python train.py --model="image classifier" --dataset="abstract colour fields from 500 small random pattern networks" --train_examples=203450 --image_size=32 --crop_scale_min=0.8 --horizontal_flip=false --translate=0.12 --targets=["generator"] --num_classes=500 --arch="swin" --norm="layernorm" --norm_position="pre" --activation="gelu" --mlp_ratio=4 --head_dim=64 --fused_qkv=false --bias="all" --qk_norm=false --layer_scale_init=0.1 --parallel_block=false --inner_norm=false --patch_size=[2, 2] --depths=[2, 3, 3] --widths=[64, 128, 256] --loss="cross_entropy" --init="orthogonal" --residual_init="none" --optimizer="soap" --beta2=0.95 --lr=0.0014 --beta1=0.9 --shampoo_beta=0.95 --eps=1e-08 --precondition_frequency=10 --max_precond_dim=1024 --one_sided=false --adamw_lr_other_params=0.0025 --grad_clip=3.0 --gradient_noise=0.3 --steps=22300 --batch_size=128 --epochs=14.0 --lr_schedule="wsd" --decay_fraction=0.3 --final_lr_fraction=0 --warmup_steps=2230 --weight_decay=0.2 --adamw_weight_decay_other_params=0.05
Rows from block 3, named by matrix and row number. Rows with one number belong to one neuron. Each number is 500 + 25 x the weight over its row's rms, rounded and kept within 0 to 999. All counts start at 0. Numbers have three digits each. After the name is the row's rms in percent of the matrix's.
# fc1: MLP up (model.blocks.3.mlp.fc1.weight, 512x128), inputs 0-127
# fc2: MLP down (model.blocks.3.mlp.fc2.weight, 128x512, transposed), outputs 0-127
fc1.36 092:486456512472497503499531502469451447465474493455525525516456517516510508516495515466551499482435528563501495488494498508533521463507462514505516498459527512498520448503498511512497475528476481529495495510532529502492526471522507479486460462469504508501519507501501515517516527474460508454502474533461499474540466528495520455509467528479529493482534527513488499534487538500496487506499
fc1.37 107:524527512489466471475517472473536489475504523464516546498488511541496466486510492485497512506503470472502503497512530517470492514483548523532544537525502504534506513509514494482460474549499457486455480482496515515471503494526462535496520468466472480482485515557499479543543490501530495484520522510488449497477535468518467560518525481515450498482480533517460490484521508478508499509461
fc1.38 102:504506492510528496475497465497504536511520514503500501529553527463497539525535497473519552520528526459480510540504536503500456447523494481461491520476484465510499524510486500486537490486486504489501540482487499553482482528516491483529498518481457478529544533476508461456522521469531518507519472480463521515502515500522509510551520537537500508488509458514527435513470474496485489514522
fc1.39 097:515498502506507483468463462490491508495483499512482527485520479503520444480495499481508481475453501538479450537483468536519547461496469559536517537467499499495539516507490491499467505494479518541475502539475523491480523454517493481484501480503483516535494476483539469528503514495507526504502517501488492548552521476505498465491469470503476514477503452535499558439487503503473505480527
fc1.40 099:501501509492491513512549514464518497475525550535526474465496515519552488503519508505487495485498488457511490508486476505477547496492494507488475487527510520496533459459487460507492531550496485533478514443523474456512502452517532449467466508499474534505525488511469519512496498562480461489480484520480507534509522464460484550516518480516477524490470537533498521502505487482511455522502
fc1.42 098:476505498547476521512511500503506508518470453480475464483489514514531498557510478520463501427504491530495506491499491524524473488506514484496510530473494494494492553529494483509515465521534537524481540499502502509487483519480493497521485554498479547483529513491480508484518509449489482497494573507446500497472537541530496550504531489483509481492523486480547494534445519509517522467482
fc1.43 098:458473500486505466450447500465506499523525505511503514486533491481508489488473548447510453499471468486475458469450538492481514507462523491525561479470500502469472494483481522534512502489527537487509547445495509493484468482518502495495506517527454509545540522500547503459485516533522515516499506464488502502525546501520480474473490487466516504486521503504505482494466520515489521474499
fc1.44 096:454505535507511525468529491486483484504466489520511500484477515499524523477479519497488501561504529474489483474509512536545496501515510479517530466502527546509441545473501558547467490484542467487464526446466509517517491491511512489492466521477514478519511528527470519495484526517525469460535478499518522496518508488507491541539520516516478440526520523537507488490513476479501524468515
fc1.45 105:491518498492453532479517499516536489477509511475492512523494480483532498546497505519484501556455487502488495479485533502515544493490471455504501494531488522515475531541487525530549522515517485518561513514519497499492478448533491484490481457569505531555463490491490468480516482471483460483508516478538485525528473523533536475483497478465502527494503521531467509517488473527506519467523
fc1.46 093:514528492509494466526447489508495520505497451496514509499485533470465509510482548482514519526477487483505522450498516491511502501507501531490517467499499467518521515524494537490507474425466518521492483469511469458465469527492480506476517480554506517508443531510479535504492510486472548494510527512471520490527474480524500567464468507495512494449451480513505515517526504479492479523456
fc2.36 102:489488515492493506500528486496519512521519530460443528518517543480472516472504468480480484512481517523477482479515489498549555482551461476481512507469510505531482493525472528518525470486435469501525499533474485484458501491501497461437499550539501499512496525504496480483518519523471485501496519490508458522496459466472505508455446477530481532520500520526497503535482491477486531483514
fc2.37 096:528498459525516462531466520514516537530504472544506528485519480499497496507468474497467514508493515482526499524531508481474486520543483440536503529518518526550500501524536511518509543475519484494489552515451490512492496456503474517501495472499490509497458492461497497483460465476530479459473512509488463481502510510518509534469488483484439489537535494471478484500529530547527487472474
fc2.38 107:474494509479469493492428501541533503486451507486475492494496483495496507483537491483568503471522494518501510527520493536514522540500503512496472480506503496548468497465521521473500498460441493504493472482505514506507505482518479494466536511525499532508476468504465488484535529544468440434529489488483499498546466530491493482504521511472523512481486539547517511532508497502481462470510
fc2.39 096:460470476531518529518532499505513468518506550487497471543504511524516539447503492513524493480543497479456501565466537523472558470497483510516512499506484522489516479531506508497514511521513519482509512471489458486567503518475431531488534495478496521507475493496498472489491514522518494528471509520493504450488509496498473495508507477459515443492466535519512468492506500462465520503483
fc2.40 102:538520505520467480513504541506528513470505453483525520505523468450514522540524512466498542493489503498471534566483538522487459474486482521417497532496496480507515548491540494521469477511484485525503459537479486520507523476483483448550494489527494491464469496468486497478475465528526529502524516516543489505494491508493516516536522495513477501500511513511510489518519531474488508493527
fc2.42 099:538458506505509516529507510469539470488503505466493472517517478504462474455501462518485509518467497513485449472503460516471490533538518491504475466540497458467490481554461503483541494524469479547554482496497490535497477519534507483459494485496494488519463509444536530472470497521492510523460472479503517496498493465473485539520512521493492550463497501527502480507504517514504479479528
fc2.43 103:511439556533492502452443509500487507519499484449542510488462502521479456469505523468508533514513510516455512515519538477501523510494514488455534561497518507511510525519500450495476543509468536494467529507485497532515474553534494525491509511512494511518499530476487525496497477492497529506502505508520489506511462505506497498480536434506473509540514493493496459504510477528483456500522
fc2.44 102:495516487545484496526472528509529516492526476487531550484524530519483517556517512504497485536502524478467501503479520489495477491497485503525514499513531505498512513495504525549501470497489486454513484547479537499503494511523508478516473497498486497553477488491480488489478488459541493477465460434508521499522538503450513447485474499479564506486491442464498488515440467499478528477483
fc2.45 090:481484528547453472480477493502479462535517440493514494466481524569475540496535525485493534513457506495506482493510495510546491557527504538488524497498515542488507455471523531518509490538459495503521487519496501493523454525481538502519515488499519498531540489534517480518518509487476495504494505481468463549508522519496519506511534500500488551463512493510495488568513479488510512514518
fc2.46 099:483469505490534504516538534487495486461451477512539490497528512510427477506472469498470481498538510497461528532536458499494486515460492506460491503508474492498512474508495470510475484522459530500501512507482486504544495504493511491525489494479483481496483509461508525517493431454500473523527489498481455536494534516493478504485485542510524496532518446571515505523538462501489503489472